A small encoder-decoder image transcriber, trained from scratch.
Data: trained on short English words printed on busy colour backdrops, 22605 training examples.
Rows from block 3 of the text decoder, named by matrix and row number. Rows with one number belong to one attention dimension. Each number is 128 + 32 x the weight over its row's rms, rounded and kept within 0 to 255. All counts start at 0. Numbers have three digits each. After the name is the row's rms in percent of the matrix's.
# q: attention query, key and value (stacked) (decoder.blocks.3.attn.qkv.weight, 768x256, the q third), inputs 86-171
# k: attention query, key and value (stacked) (decoder.blocks.3.attn.qkv.weight, 768x256, the k third), inputs 86-171
q.123 090:147111083147108082118148079074189140151104106152104123111091091142156140118160108133105118162094084151143116123127138116010113144132195161179116096107195144123171071134167138116093131130193174102140171100105131135197113149100128165121169152112153114093158149
k.123 088:104057086121161126143114079114084121137098051071091089138100084113163072110161080137123183053084183109061098145122151175147115158115128109133191137146162106130118187152072094170115161181152146145132159155111139093163173127125165155099133184155106183157169131
q.124 096:204172154104123187134106089053125108181052169169157124123148085121197073163153138154203073154109135129129131191169179100148097104102178086067122142142097119147160128121102072148140132104100118117145157130101115129126148121079147147101179138183113176068114106
k.124 090:107097136139122167105175069132143121133125099142070156140163109126126089114205111091121108152208122117086126149121084078167085106016183175100146113095100146150131177114123126097171131131141100106065131122078089110110089095128109162122127180134170139142098145
q.125 085:110101089122107173168116070133042101111194088087082117095107141091175108182123167134113124163150093162148122150090086097138105132145095148126115103126091141133112061131129175133168133118127151161105124108168045094159119131085136111138088106195077118164110188
k.125 090:218145076115134143122125103126140150111187143104111126179171109104083125140154131104110136099062139128179088149103128105111171102091131117129113115128131138093158124047127130119113141180097148086095104088166136106161142151083112103115110109146104163154103148
q.126 102:158123158121081139142116080115144139116129144122199098089154130127196118124108177157102181093152125148171114129059152129161153105153128042105103127106133147107110128094135117134154121141103087134145172114165070112126153107123127135205132104165104118163152102
k.126 090:087099129124194136122139072089147085110210133147129134148139112147142093163132115080131075125140119136100112118117127144194192115199131129148110127106134124110170182046088108077158164141104081176077184109142087112135148132176123150127137129134158103105096100
q.127 102:092102107122116159168159143111138154166162169112130088138149145147064132186108121140116125111107145072126131161139139166170096143142089169139157127090221142178146106121139123113133165147108143140166117083088110065152155142108137026129095102147146150121076111
k.127 096:115179112097145157065150132117166108137166086150098134098073207139110078130136157121111137149122086130116132100134104084118121069148110126170135116091124106071137093156088148133175093064129111136097134081123130124122076121132138085140107105095102140107121100
q.128 106:098119124110128145157070112120091143101097169083175173164154102112112136087156087115133081152139139078114167087115103064119091153126138097081153152128053197174092156160107127104180185152073114143170120146138099165109114163143164086175062077101178035156120132
k.128 108:128166134143162095093118102079104136087184153125160149156193089124121096104112077143124078133154185117096122104133139191172122122107148162187131122135151176154100111095119167149147133143156124114152092177105127168093106129129138118151136063126154065176104185
q.129 094:087130130133122080145107131131087169140052137117170134111095119099107128032125134091104107157150108157147097160119095174129085129115113065143153105134140135111209090227061087103106168121104121140085127136059056106119093115149086139118097142142168150153114185
k.129 106:091048143128109097133182174110157159148152122090144147114139126094115086108113165132105091103093193102045071166134137124132140139140157157097124110147096085179129121128100134163126114155142120121133082111101088195109179099144094141103127155171126110110133095
q.130 101:155134172151123150206107135147110157122164128080105183137120105075144122120142170093138068121112150122120100136115138094132161136158124076127110076110095166098040167165160123094092114188114124130213127104158115170065153136108103169125147100183095108142183123
k.130 098:136176102141150097076116121123092103170178134146142147139223124084110150133189155177142087101175159152132135143122149180152119122117146089119166068099152221190098135109116108099084099150139076116120114173128147169128185119116093084118153083144167101179123152
q.131 098:140103108201116142074080151121151158149173102191156075061149125153174138174175075132096182136140147081150130073154171121109126120118115138162085138132097142121162119096152124098163138078140115097110096195114103114158158109114092121199121136050101095118150116
k.131 102:104121170131091094111075059154156103099116109086087117121089161126179137127110156165158154125124121153094159112087112106139150130109140145138127119101083175088129100100155139128168177144176115082135131148138145146111087102134159156164126187118176118066146129
q.132 089:157100094088088127180133143154101150124083149220142138129124129118122169168123181117115109145062121102179164144161109114147173173138113137090196122191083116143083117163107104145090171145110183154089107079082155115094101118102117118118157113162212118131097184
k.132 096:066128147090121096100120172156116140120155165146099166087137088108134117161113125148076122065114098116131099140158099144072207029141142165093091132123105180070187080124087172165152120127159191141095094142107074171140092094073108101171146137131093094093105171
q.133 095:132125143146114195136115127131142067109130160122132110141134111126148141105145094093189117135126111138119079105124116132082141119119109167115136126124098121095108153141092112095093036096122142135094075169134146169118154141118147098121085138114200180106160183
k.133 089:132116080153156156153115098056106089166167148124115145134187083123106140178181153100103152152180105107123130105125123079187133193059100098160144110123086170035108145104153130097154125148130105059128093191152061045105148110121098098114190181153118120129114148
q.134 092:092188075147138143133170115165136135123151156118126182119198103164079113114149138160156114149142077144126144130092066110116097142086132190179066116105131125119091077071149112173177158138152159110135144163145141169103149084102171140075128137136119112085112094
k.134 096:139086147172125156085165134129170175058115181133110171156099130161107109211144064115139086122131145079162191104155160080135111146186128144128102105081124137133123152154141162137155092187109069152134137170166120124118135117154094187156125076126175114118132103
q.135 107:139078041099152165125172154121154107111169111161163134163165163114135093212128077078150106121072180100137104132096110129148111120111151167154107061165090155076163126103146159147070113095140159130095108154128181155134147078110096113163107172120128106121130154
k.135 102:122140150242126160114105117183174159101141137086099141169159129130113157051125098106128127110134130113125136117134146108153115098186171163086112163174108157065150091169186093138143130163161119108102063152146056115113111077113111101221110148133111162130102107
q.136 104:051098094102097151121132133083119136130192187113165142115167154170102086141126091203100127133153154086121073104118101084142095084115121158126117140172126150178084122102148163108194133138114120097105149130180143060133199166120140130181096063129094102088127150
k.136 110:077134111131174114191126138101133090167126163090176133085114125164131138118157199103105139138210133114099119115119138125120144095069134115106121164110150118111073140128189123121152081133057113127135118072160148107112156148151142092093099107114128196128180144
q.137 099:093091174139176146089132150168122151135137142134156165147113080078118100140156125081167140064109183165175133094071161130148129087091135124114139112112163129144147198145075120118143084149108080142107132137112078170134109068052128103187110111123115079104086155
k.137 102:120081146145034141091083083115120190118084105126212109153188142121132139085143162100138063095121131129079168124154108141163110145103094161160117123103158133145182188136114147174161128151105112068168101113143099114121103127109092086145100085165176127166164152
q.138 092:154132111097063108117219134177073144134139097078133126114108129142154099086095187140127159057139104104090082081108115134088105153200115136194067169116200057124164106104127174099125133153112141109128162085141085100136128116158055128115098116123127158149108125
k.138 096:105104179103160198147079189148084177117127094181145097128148152153199129123105168155173066128085131123071101151114116146089111130118134100105145154151102087121133162161159125110122157161079122141113122080131113086157135119080106155118101153112132087141113093
q.139 101:181120121133225150132127132106158108178154130144077125114141175126131166147145172132132084156131118157070108127118126190101098144089120164136116126169124096139128108122113153144106102098132151082093184195163188074112104100070108107140157080101074096137090070
k.139 098:125148137204156137172140152089125131085081172117187158168133122144199136110099069148122124092144153076112180149105083134106102116139125097138136132134089141108122155160129185119116104151130129129107095083133187157181097178130136068134158127142187141106146170
q.140 101:119100153047181174145155118103119105126211156169135144115101178059170135163117111142134126157149104133085195145122171210110111144089180112075173116108147179111144126091117153096069093108164131119119165082075157067112119151123157048165136109104086143107114091
k.140 103:159131144195086125194121184125210108158142118133160175082101069097152188099143164052116175153095155072149085145175102137149138098112099085114134191172150134175117091129112125119148157114142125114124100095183120102157166101104098104147168108134093202060124134
q.141 085:081167182145105057110137140113140106149102072132133124120207158106089141059125110104155147094124129088178136117113226170185087107135153114145116164130164153170091138143135137123200102163092199134112200159132127082107148145138182089126109176138154184162121137
k.141 088:104175161067091098193093080129105102106139116113123121130136176079136114184125170072125116164151131158090135152121123102123133123065092167094130171131097120135086182139120099112101125161142124114155160116085095077129143136149085177128150186085149091170095129
q.142 091:142111072119085115137076124128098133117130109159159104146154088064129167148153125145219139085138146117132132134111126167133188147056186100083120102161110123099105111105179140129120123143144125142139138092152098134181107137099116111143098129065144203062113142
k.142 096:158104115146128151123119109107140111148100159096183123097131127106103101051148089109121141078146122039161142144088140149101121129139137157140086137138149169126096101116141135097146090149152111096102149115166123126115138169095141040178091144131126167104161131
q.143 109:099137100081070164184108079125156140094119061092143127112134145147170136123119120092132161128134124134141150153098163111100156113112140166124127134164123129179082137131160118119129161120104150108076099137071101136206164128085110119159112149098091105074097111
k.143 106:123105090108143065145151184113101116109142128141161189104104149086129154110167125114114149087121097086096141121204141148163128095181158185103151113154127145129204103122144133120107107160194172187130170099105092096158156120122089117119084180112106135119077110
q.144 105:114090088137110109124173112088116150170136137154125118104155102121168108104184141076117134179149130067155140110173065162163138121109149099146127139158147148167068120094129201185200164097097128167151145139118099169162155140133130143161124096116123122129128130
k.144 106:119186085188141170106141100152095140117144109128160143135177113097172107144097117133109142062116095165115118142157085137130119097136122142098092109111114105135129097129151119108132078118078036120105177164177149140139104114165199068115090095113137103141095125
q.145 099:132172082211165193157124135097081142121202168118071182142125145053159150169136122185152125094146113083175112132129099140131133082123149163099172151071126155140097178166140187119142176126103134083145086126070187122178108171160095124157122087129151150155150086
k.145 096:169095153127160153108137146106137133082109154118131135148085127106111074197079144123134131125121122099124116205139086130092148137088176132178122166070105105122133138145172106046111074089122115101145089133107155107107125102114144181113215121102161137111060157
q.146 097:072108119112114176169112119130146131141140139178102170146117133142173145154158092088138068210112143118143083078154121118119142129127142116119098129174109156124048064172129143215120156059209093113134157131108134142190091103161112144163174157144139088117146080
k.146 097:153112124185110122130092124095097084155179143072106170061095142111114049129085158091090132108025139098102109135099140104123158146133123124077094113105132118071107125044142073098085118167150123134119101107157110114046112095050176158045126150157102160095182172
q.147 098:097169139170139120118097156135108142069151113132137133110109093105164100156172138087217112071098120143110176109137114115083075098165077146116093204102143177133131128167077141115119147140125119091088153160132172048159130105111156147123122087145135074108099119
k.147 109:116071119131200113184063213086112150053127111129107140093093107106106173176133154142149062154193126090166143124126102127177118155166076111132156199122100169113146151096114117128089096110135125067116126112164115114129158098114186048145147105089135109118156121
q.148 113:075075110171153098077121107115056097137177128112046131092160161168152144123155160109086124115138170093143081081125115117125091122079102134069198122152116131144251119098108123112132100155163161183145141150144131164149176158125148139141178140116154097092126143
k.148 111:140156125124140152184134127121151105134150133134103152133132177109112172120161077142137083139151103140105129077090122137172114075145142121134157162145083132068129137126049106069152077103177131143113089119120074182165140177162161116131141140200072163151173136
q.149 110:162085069152110122164130157119104150081127084064158150130101136187179160079154107110140107101110109134130148110099139173191161139082148111090113111145125143125164137169101094092084097170169177154091168088101121185118176078160138130130120161073161077099122151
k.149 116:105147047142154163088127156108182099185127088047130110219069095113155111128167093135097175157140105166124143096082134164117137083120102117134110124141141133159134075176173187158098191086151143184123118123145130207106125137089165096124108123115097145075117128
q.150 113:155095147084130126097128072044057138126125148150082144012139157194140126101138159126096114119142158113136129113164087141119152124112097111132109141126128171117137181133150153098217086155079158112131168122141111014151135120117105123107101143146084135116160135
k.150 119:174118131166085140131109131152176074150088106122131153179132132186126118170156168063117097095194062101126122110152124141056200164134139128163142136120080122106156107154127144092156123125149119106169161106133083112115175116148148179149128178189115165135132116
q.151 119:066095077035140130093137171117120088110088119118133096070128129110170082144089103137118119166150170108132130119126180137133151159119135131082107170117106100124093099182183094161064116119110108110138160120106061144163170080147115196138103132162134062185087151
k.151 129:152094118199152164212117113095129125147137094098134127115095154129077073119113174147138123065098149121113142089109080156198099105144122191076120135112145170102101154068113116184138115150113089146180096093149144088188137097122134086152113125169099132132147128
q.152 114:107105140101123116187146147137134086098129113146137144098132110165153120129140167196122129144120148117153133146127158159106155105135064113129116156119149138094134125119138110132047125187163161155116114149144109175124188156096084172178118174102151148059088109
k.152 118:080094129143139162186109120124121079120111125153173178135092158102163179155113197225143136126146114117185084120132139120141162174149130191147124113054198101080142169135116133100137109152096110129151104059142117153156127148070134104188116136149097076076137089
q.153 110:149133156116157102114145115100106083205155120139158155119035119094125130174127157127132112139134178184139153095131117136096075136172132189071138138062108124114154141130130137079166065173108170165131107082175122123133123185105135186112111139162138140149136136
k.153 116:097094107125130093113135201155167110115113098136154130116074169136114190086167119137116089090140131120104058102159178147085092067179063109162168117134095147108154068126113107167131111167103119114166162160119091125118173130156119061134129107100134078153175116
q.154 103:150071108091149139126170119126181127143116132166122106150123134190135137129080097124083144123101126114151128089120138117130071167104113108099084164135151148122097165151141128096134071150179092194115127150100090165082121104152116134120149066145178122126131101
k.154 104:173129157152112078141107175132165144118157126139102105119186155174163152057164115072056199119064180141131180114107132149117071117137095138112149077082153168127152080122073138134111165111124178110071094180102158111145162113140078143141057129145149149148170107
q.155 098:167101094193144145132133093097132158115111109077158051127079127137083112104070120051131111187053164165132133120195107064177167087178109164122160133115106108173198076161159084127099135153138157140102058118109062166115100145102110145131124146130128152125103129
k.155 112:076164123101125128131118117105179156122148175130123195103078160115115127035197112096185096105123122120091099109172089182157088137136187158123158155201084097173150136107131119122077123079150111150163167055122098128153146155055111114130125112152109131115116156
q.156 099:115140143060136129119127139154063125166203091133104145145125133162115102128110100182071143241145139112112137131128135072181129087072098121118185076073147089132114150080110170137132124180160086128143132145176092167093111124161121131200162134165139131153137104
k.156 104:094154096105126140159128137222131111105145170144156073126147089135160162090095102105130134155077151157155103141151119114136139137098123110148138117115136106138128176141082127087154078156154174099135090102113153084154074178137118072138186098168062172071050100
q.157 119:094115131123111058154068118145177137156126122180131167134186122095115179133187126105164094142157072143129095101183157153076142141182099095080087173066167199153159110107131124092180073166067157132145184068138157113097095113093162145125117160082148110119185148
k.157 122:137071134159103135093134105169113108171101100114129098121104123140057136149052090145102136161182166134198192103142092179142145096092118151156120145105105176134189075103163168173109161121143117146096103108096106126141185097158114157142117134141057157163139107
q.158 115:049070098091119105136085143141101198107183106132109131149124127142147134112135076127131128172122109152122077090175157126101172177101128068107126156128105112139170126120128161178122075137182111143121124148107107127095152113148074127188078199091119133129111063
k.158 113:172146093168128141178200084151058078168182137112148095078143168110160167092122116108089140091085152079085136112150108086088121049128129149095157108115158158129130100090116138118124101161147091176142092132116164083152100129184125129140145128136127191113100147
q.159 120:150117102115141106173147091168134119106123159116109133167083101111149116158125143138156126121100136127103070119160157133167138144102082108142165147127091139149116181147108177138101185152103149156079107160149177119184164113089120107145124061099138164179146074
k.159 122:170074125134073162141127117128116160089130210146138143092081133118114157155126128125130088111170096068105169089095193072117144157175146222089143139111127106135073123123087080049158152146102089056155122125094123101133093107090099165126136203136069133162103186
q.160 089:095108086115138106140149078162153091108138177147144157131157081187151074146197096138152136168129116172124096079116099071071141124126115161096099078108130106134071101101148104135098143160111159165109106131087100120155151116117166112145087152077132123076123136
k.160 090:095185123143136126097094106105143101097142143143159154074221140087188146106134080123165150160093093107132074105160155100123138115128127082100141112169080120139114124112149091159084071119118173095145157178151116196122163185132152120111171182139129127142105196
q.161 098:176115128164090155102175047128125118161130146098138109118107124180151119169161102117104170113116174165217120089158088046118097113145110100082069181144132129132090120154138088145101154104157170143142113093116105095132063101077053083117131165133093148126103170
k.161 109:125139160081196120147107105131153109052132164117090200125151064117166095122099092134136156073108199198147082108136169122099131144105204140125092173142139147134109152132154149073132126078138092160139150092128096086119187068148100155154135157151151059194134130
q.162 090:104102121113071082159075138220167081153117181130132175149140195175097167169043126161125120177128092153096126153173107142184137134116103134112113142109166118159116134095108129082144093100078121142105104133116109144118122130178131128136108115092089112125093192
k.162 101:141183095097143113157071130157128121077126147165166126093172131102172159115154065166119107130131094058130121176193129098140138156173080113120136091166095153078106143123140124149165089102204106149151136155128107201122097111200119100138108120133145116112183113
q.163 109:124151114106184102078114157167096165119120150041166077140107161161121169077106137120122140150149162189074121131153126164129109176129145071189185120109109103107100146107079168126189138133092115157128089127167138125122144190113156122159138092136130114121112125
k.163 112:143141177110109132147185147159125099102109136109169098110132098158097092118127198109149168131114143070134135083078129127164115094098144176137127122119121145173086152124177145146109134091114181142092134126149170174153161140074101114162071168165104130116138079
q.164 104:136131096081110150058155200113107109147130165133135171093133142159123158115129081145152131171100075110125157168086125124118119170116168098161115105168125108099110144173095120186121136096148148115097089152133102142131134135078086162150157132140077125155162086
k.164 119:098180034128112112071143157080088103154135134147179189098168118179094186171124164180141129106147062088099119120056122105138182120129111086167156130144123094125132177181069098163085094151082139166123150180087143183141184066063153160132156152128140089085120106
q.165 104:114086161153114149106072093158088152135103114123118129160167189128156144134086151123132183141101126073101143111124134098135158144112127147087087159147139146128098116166217181098092107149101136128129127145124154179117107146112100147121183153107147182095112181
k.165 113:044118230087149160084105155098115166076099146124111128132133130127153148103110122107143123182119172105061121159145130168134102079112115146114131140202159147130088175105112129154172102140071092103134157185168108126083134160134191137179095096232180150140156072
q.166 106:132095160185137196133086121098062138145154161186095145133140118099140095096109149105140092154123083145120137135135116151135167106104110127161121120157053160138134091118099136106123099056153073151146110102079102122062113093147147132095132183142122140074117106
k.166 101:079173113066132188099155166112156157105167170147157131171119128098084083101134122125085084102125193152168092104110120082137145125119074121143097134178130143186185108106138166187168168076118133135113087136135080130126152107159139073122167127146193121059125149
q.167 110:108087121075133113102195128130115140094045102152144112087140092103202135131129147174086072128055105097112161172124150108161121118120117134127153118185081113132140135124132106123087200118197129130116106155138129187153143138107140141124086133163073103060115134
k.167 117:103192032090113136120128115170139211149123113143118160077161153145111156154155125148137126147141087128151128078123141049116186132084114090111141097130140084120092112120134173142157132165111130137137144148147125128086119081148067084145187116097146131109093120
q.168 106:130083180106102114143116149139124072124110154118139166157075125094144234187120110124167084067152096167093151150094123164101120175191140101172097109158152088117154119118163144173171069159124088080178102116186087132147111114183093173172094164146068120091101162
k.168 103:098139187122109113155150172135177147118163153137127177078150099137070142131138087087161143088127055129115173125083092141131154098164156174144126136111119169099077124150115164103155096158083138141103170169114108162137117082088093170147093110084139127108178120
q.169 120:126145091130100071121127128154195132081101087122102142131090139179137071043150090094155104104094127180130126140189109104197129124110076125104180089104147110078168125136152110115151152148180137191088104160137155076155075110108125126147134102139139162184147128
k.169 120:136163164152128133101116126187139143134115177105129109151076135092080102152088117136098128138108128143134111134185169161107138134068121177107147089164130103128110092140135113083121213133139115163134105157090114079157135137132104109090120131069155170183089153
q.170 111:116171157104134098130165123100210145134141155103175120167162232119185117136094140172128163093161071105094119132118111097089078125117110092165141116144148074099105133129128122161107127095145130129178112142136131162158183129148077170123085090171161158138079136
k.170 122:157135086148105101160083099121173151150084129152123135142140082122114196111157132111140092166147103095112099085086094136185164145123072118078089144122085119089149119202086200089104113154161171095105081124107098147156110129096117083184149156090170123165085143
q.171 105:105191116181168103125130103186139065094130212159137134171117152094141145162109075035143126186150129093153123152151080146078168111174170132131119149159196149122113178079069130112138118123086137110118140089105134176157123144126110147142102150112140063093125153
k.171 115:118162165136118137156151176135154145095162125142136148133136102113151129157173122103132190137102102102101200121169164128134126038158084141111117169121141111168134139079165120140079128119055105162114092117134140184165152084089180104173124092130147109140075099
q.172 102:129088136116105163130110110169127099140097121077133168157149092138129125136139051083133160132125118134123164177154138126103142133124136141187115105190144096180112123144126144086118147122117144119108139077146149170106116138143193123160148137085187131175103147
k.172 119:133146116151150113125145116091155158144128160117147148132094170125126138155155143117151147125164054141162137124095118099135133173133099097141153117139176131090134107106177132122221074122128116179109183168200192155087124057137068120095157091180075130130187149
q.173 108:128170143122142084119147125150135163137141150139167113106166094161169144129175172123071175141119129158135123130185164081136106079141122140070095178103078089101131114139115124183140118145158137160159143185156112136098150116156083142126129144097090075141117137
k.173 111:075076115125122096144090142131127132130128114132111155124171111087136159093128100131131152093096124071125101126113109093127116074092101096098160102156156164120121185131117147105079136148193135097196117092072097129140113162093118069140167183085136144103116130
q.174 101:149129097086103166154063138114136122139159120178076067152176104099117144149104102180158114126119103138115108183169133221131184089159125082122158124200160208122162094105125171102120120120091084139172130159111174139150165085126156075069129090146124164117089083
k.174 109:070155147156079137046135127184126124171193101084142078118114146111162102127130110093121147115139107183142152174087098113127131081186183099077081126123143172165060200129093131109089113152154132175107181138131186151118125089146118107157114096138091117050136166
q.175 116:123122154106192169093179123138110116083147094098112063114101121073138133104113200147167086134104133095138112138118150175152091142191151114151136143121140151149169173055105144146130127143154151137143048116146064117149114148103086117137100137153133083123084128
k.175 124:074178174107105081144094078144079182100170150142124145112120165084167145155200133134095136169183168078096160158122131131114113093115120101116156133116077142186111126198130147085107102174082116130168100119150108173101139147100133134070105143071060114141191155
q.176 090:142137109097135095100103170117197145146129173140104097140123078093115115127098166062132136059136133069177072160138089136136152083159034087106092099088182072107117123119131181142168133103154127119179149090153181156133098094077186171201163164164149137109129143
k.176 086:187109088137116110118132197090164095085120159151087061071137170101121099146104124146156155125144113072155083199120104105089116120129053144194147115124128102139118145093133106207125101183108154146149127143076135148136121100143137106101120140135086132167136148
q.177 092:136141074183128130210116098141143077106072187088099126121086197149144110122154101175078156164042121127112102177152162145161108049097065082164135115136099145056136188111154128121108157087144123102120155168090148097158117105103166129117146126104089138083167090
k.177 092:155147137062119084106121167087147120182077131036148075108128136167135136093108123185164148093152093125127079118086134137110151055118099077165094092159090128156149156176158120134117153109072109091158141148102156121130099093123149125129143112072107125107121215
q.178 099:170165199115118143097121173097163167092110164111118079103121131132122160156154124164118124101151078169129188157067113103158103195124139176111194120139121092163125129112140165111161115141096101144108105121070116164156163150159140084125116149137110164169108119
k.178 091:167126189142129160104095149155215145146219128202110075183115174158172101095107164124165125160131143127138167186185122107147132124176114172138125141121139153106151106212137156073109147121154200121132151087101090158147118081158154126114163161176115097123168183
q.179 098:150137109121104070132123107101102148122119156082127102179088255104106189113155160099155106055150110070151163156128095119109115145147090178148106100097105113143156107130148127147111153158191078154113142081079166092132111134060070099094094095085101076137150160
k.179 093:086074154108175102126159157142096238114137153126094098120172164131146162119111142095117091072124142098134088126077143085105117150150110091101142145157128157157135116146214198139081079118137147162082156122092186094173119175157071139150175130032119077135126165
q.180 096:087091163162123116178113104201164216105116133132097206108139118121143075086096068113123106180163165143146082139157098118146092154085172124094130145153086139122080130119186103100188120188129180084136153143130160164100169152223083118104163156177152174132148141
k.180 102:125103174178109144154115081112107152079096162137082123109115174169131142095171146075100209110179116130155152140117094135169169102120128194108194135146144118152135155087148079129113170177154154127151163088058169114111080097136165112141152180166141087125103153
q.181 087:098095123107140207146131110121124185148202199124112119150081096140140106118120115111156165107100109129121148125132145098187198099163101128102111138120085106108089108087146102110153060119174083133178113126127072087179086081110083169129116125093167157133151169
k.181 075:138098117130129125170132046137212116137143105188095189159121190131139133127186107146164085094172122170116120149127096093079158092181092123137153158148128169136158122079170154146187152088076104147090152114137139109171100088159127092100082138174108136169135171
q.182 083:126142121141149166137155114180085135135092082149128165106111128146132108115128164112127146103088074136119096136107099201136159064132182116108132115109148114145101170165152142173134114163120136116168191090075133149172107115118082105154106178078071157117136159
k.182 081:151103121107107126153136175170107114101128139094147125151129110111105100081126091117125117122170175210125136139148113147143150118196125122145145134131073151104110139104083117101124089129138140149114133175175149111139118157099141161191122199123074179147151114
q.183 092:112130169106160163083156161136090113173155105134143131165154111148141102103132124175137179112117087134097141071165136118127150132163174113176149146092185166136157115102109194122115139063101092133116115091109086121131123080173127140105113108112127165078116156
k.183 088:140117096089129084166084099107088087151121111097144118140131116129115165151126152154115112110114176188121180088182119081120155194117125094150105198087149070114118156126093164170149128153126107114144149172136122106128169122086127144081139066099125156148098071
q.184 096:146144152170151141067152120127116120136101098181088084104137148132180127103104104082114162122162172093130156069113123119142103136157134170181117133237101107079090105192139152100123126136105156130116127098088104174138165086096134100126116138118093083132154140
k.184 088:103135183109183208107081159144111193102067106170184100131112140120058123114065118153125142062171071164140116129179096126174144164164137112105181120137116125106129158140146190143187096129118103149163100111132067103120122096118154133184143125085145173113123134
q.185 085:139114134108126147064113116100088137122157089108145150137137105086102146122111146112100172136124143038087102095179145124100121109155107157158094086080111089126164151189151116166146163141103182090169097140090151127101145103145093136079152156152106081114125121
k.185 093:187104108068139118134151214169065089081081153076153120079103080096092163116122104082138141096181152156134175104142130168137103144121090164147211125141147065070112155114101115153171071148133100166129135111086159144144113114166170138177101125182098131111167084
q.186 092:118142101147124123159104097152169112060111074133132101131074168109082119133163124108066083185110118166079092127080175121131115080106091137125141150130076144054123138165115063170150111129125127123155070093136125126151135201169091119104066114128063085108080155
k.186 086:180213137111193144104092217098082132084087099113115193175136114172135122121137105116099157107117139116135109137150145163138158081160139121108145112102148118077128080187104126138162128123137188127076108154120097128138023161170146139139106163150149109090120147
q.187 096:122121112087109183120111135157106131167145133143139104133089113138122122109120122119095083095142073129127130146113148155114122105046133112108163080074104093092079181139137151042118118119139068164181148117118106119138097154118206164117117157114063121100151169
k.187 082:102141103102111147153084134103163144125171142113159123126182135158091123132138098152135178138138157090136097141126112085130154096096121085085130173120111151099151150080135087122118162204108101137103138085100157095141059138101126134154159098153095149170141078
q.188 097:168133169175106141055133067129128092122106057111092098100083093104180168159121125155198158104089123151149110119114145102147094105122137129120133124141139134168143116171138166132177101086136139154178099140158137185116167108138140141128167132112093117142134107
k.188 088:073166156154096066098089181131172127153136085177126088128123109071085113128110141177118123110132155117187150133101097077161162144185164131145101135128104119146085092140150147150111045101109099121110091177149120127112172116134176094139121109111123066128114130
q.189 089:189203158133100140125142180107168103102155116089125128097190125159142146123150118155155078126183101193153153161132135149124126153104131151121070133141178110139162080088104101129142193155115154105101150141109124116087122149149113133103116072125181086183083146
k.189 081:095135115149086169053120152119141133082100098171155128101216183092161090077080168112126145154096138098046075182162164115115096138095145151139118083157201152154117098185147177130107131102120186108056068082136089155123139139115140135056103091118164150065146121
q.190 096:138106106172078059137100093163131164127108152067151143144124091146157185184128087154096150145169113155153143175077147117151122158093075139139192114151097155137168164128173119141148075154118069086189170110087145084179125082120081108164114102081151109178120149
k.190 098:128107177152074120115153198107142165115114106050118123135065140154134139149132147092165198143203148131113072104114091139090137115150104156146098144111125209167138146153194082195157174149119125096130083090080158128178121041120129125128140109113174148133180113
q.191 097:117165162168085090170135135138097161123145177147123107145121147146170138136129162153172113110086121104102069139151143105143083079151088132178093174147154127115131123111127088138088155097135041086116069135122168164114137100113173124094200116149091194123159129
k.191 095:100124093088167088109124085157106117153107135136129102120078155125113092146135097172154155040169134153172111154130158124074143124116042098104113201083206172203139143105165093097120142139085074120077176150181120119096167111097154111140153100083130118173117113
q.192 097:137133110132147140114082141082194107202060119128097157171142086085102095125110131127149141072107189083138100083139064103138101139170112149162100111121129108121175157084055174110145151135132128137183153130210114121112129157080091133135098134184152168138161133
k.192 096:100135123127120078057145059147115131127127142067125164175086136137175116106117145146137109167111148147095112076104103093151117188147136097133173055153168191141125130119194138119146038116187141091115110129075120142146114114151167141141165103143168130188179171
q.193 091:180118119196122105127137102129161071077135090163172133172111119136183110109174086116186131104140152100129117131124119143198103130142144173151109175127121160158161185133170155149081123066081173113107085137129133156171143071144168163166101096113117153055157137
k.193 101:115150134103153217103123153144155146069152094090126119119130151116145160090111097136141088120153146088093152138119164185153092112110152175104139089139092113151145195122121102122113132167173116129129140146146118123133125159109079184084178176128189129109152076
q.194 095:133121117065176102122077153134124168156119159160085137132088108109067133103135184111155114140137150113097153101129130128136088094120091061145122086110076095124120150078151131150049166176119163139122167099121182175114158046142072111157148145182102138078149125
k.194 099:153151131150120161141088165180143250115114171131115153174144142149165149158131085151111132166125094028130161147157080140141104097109178122123090151101160102177136155090120153129140129150136152210157212109166160129141173157112139111151070063164110119099158144
q.195 106:191166084087126166088161121142112125099073142140188152145168130119126140134112068143145083170123110163106152132137134081137192155125157149106199133170123099131126126109108077153122122118113135128216160178132078126100157146118064122145097123064136132147113201
k.195 107:118141179107110148158121084102173123136159135162114123140086113123087093121161065112079152117113215191139104103131089074135114123099140084118128119139108120094142100163143114173133153139122134125135111142146131131084125125139107133088093184162127179108133168
q.196 098:112100160150108121117136136147164088094104134143100073166175183146160115109128147132093130102137105143175115124166118180067095069171096125149178173127107128158072185097110152134175105112101120090163163099154082053164143105073071167134147159163173062109112107
k.196 103:079147103118140111098076101056091093075118084080136127099126136113107072055186149136161128167198189104121152138131131167161102187153135085123143078129169102052172099093100131161136103126135189168139149125106222170116149085118138135090132109144160075121133111
q.197 105:077084137147088135165154127155121138142154195142091095166163161200093128142088165117130166119131161093146175103167122109149135079187062107159082095090069152160098163116122119064132164095133118131126138156127081138125114115113159146128086147063162126144170131
k.197 105:139119124159179149126151145110142160155120154086134156108121137095125168056125106144159121123160079156056214140090189121084117143093092138116164109134131157171080166095122122103114107135153114112124186103145145201123154098138161125128078050122124164106107122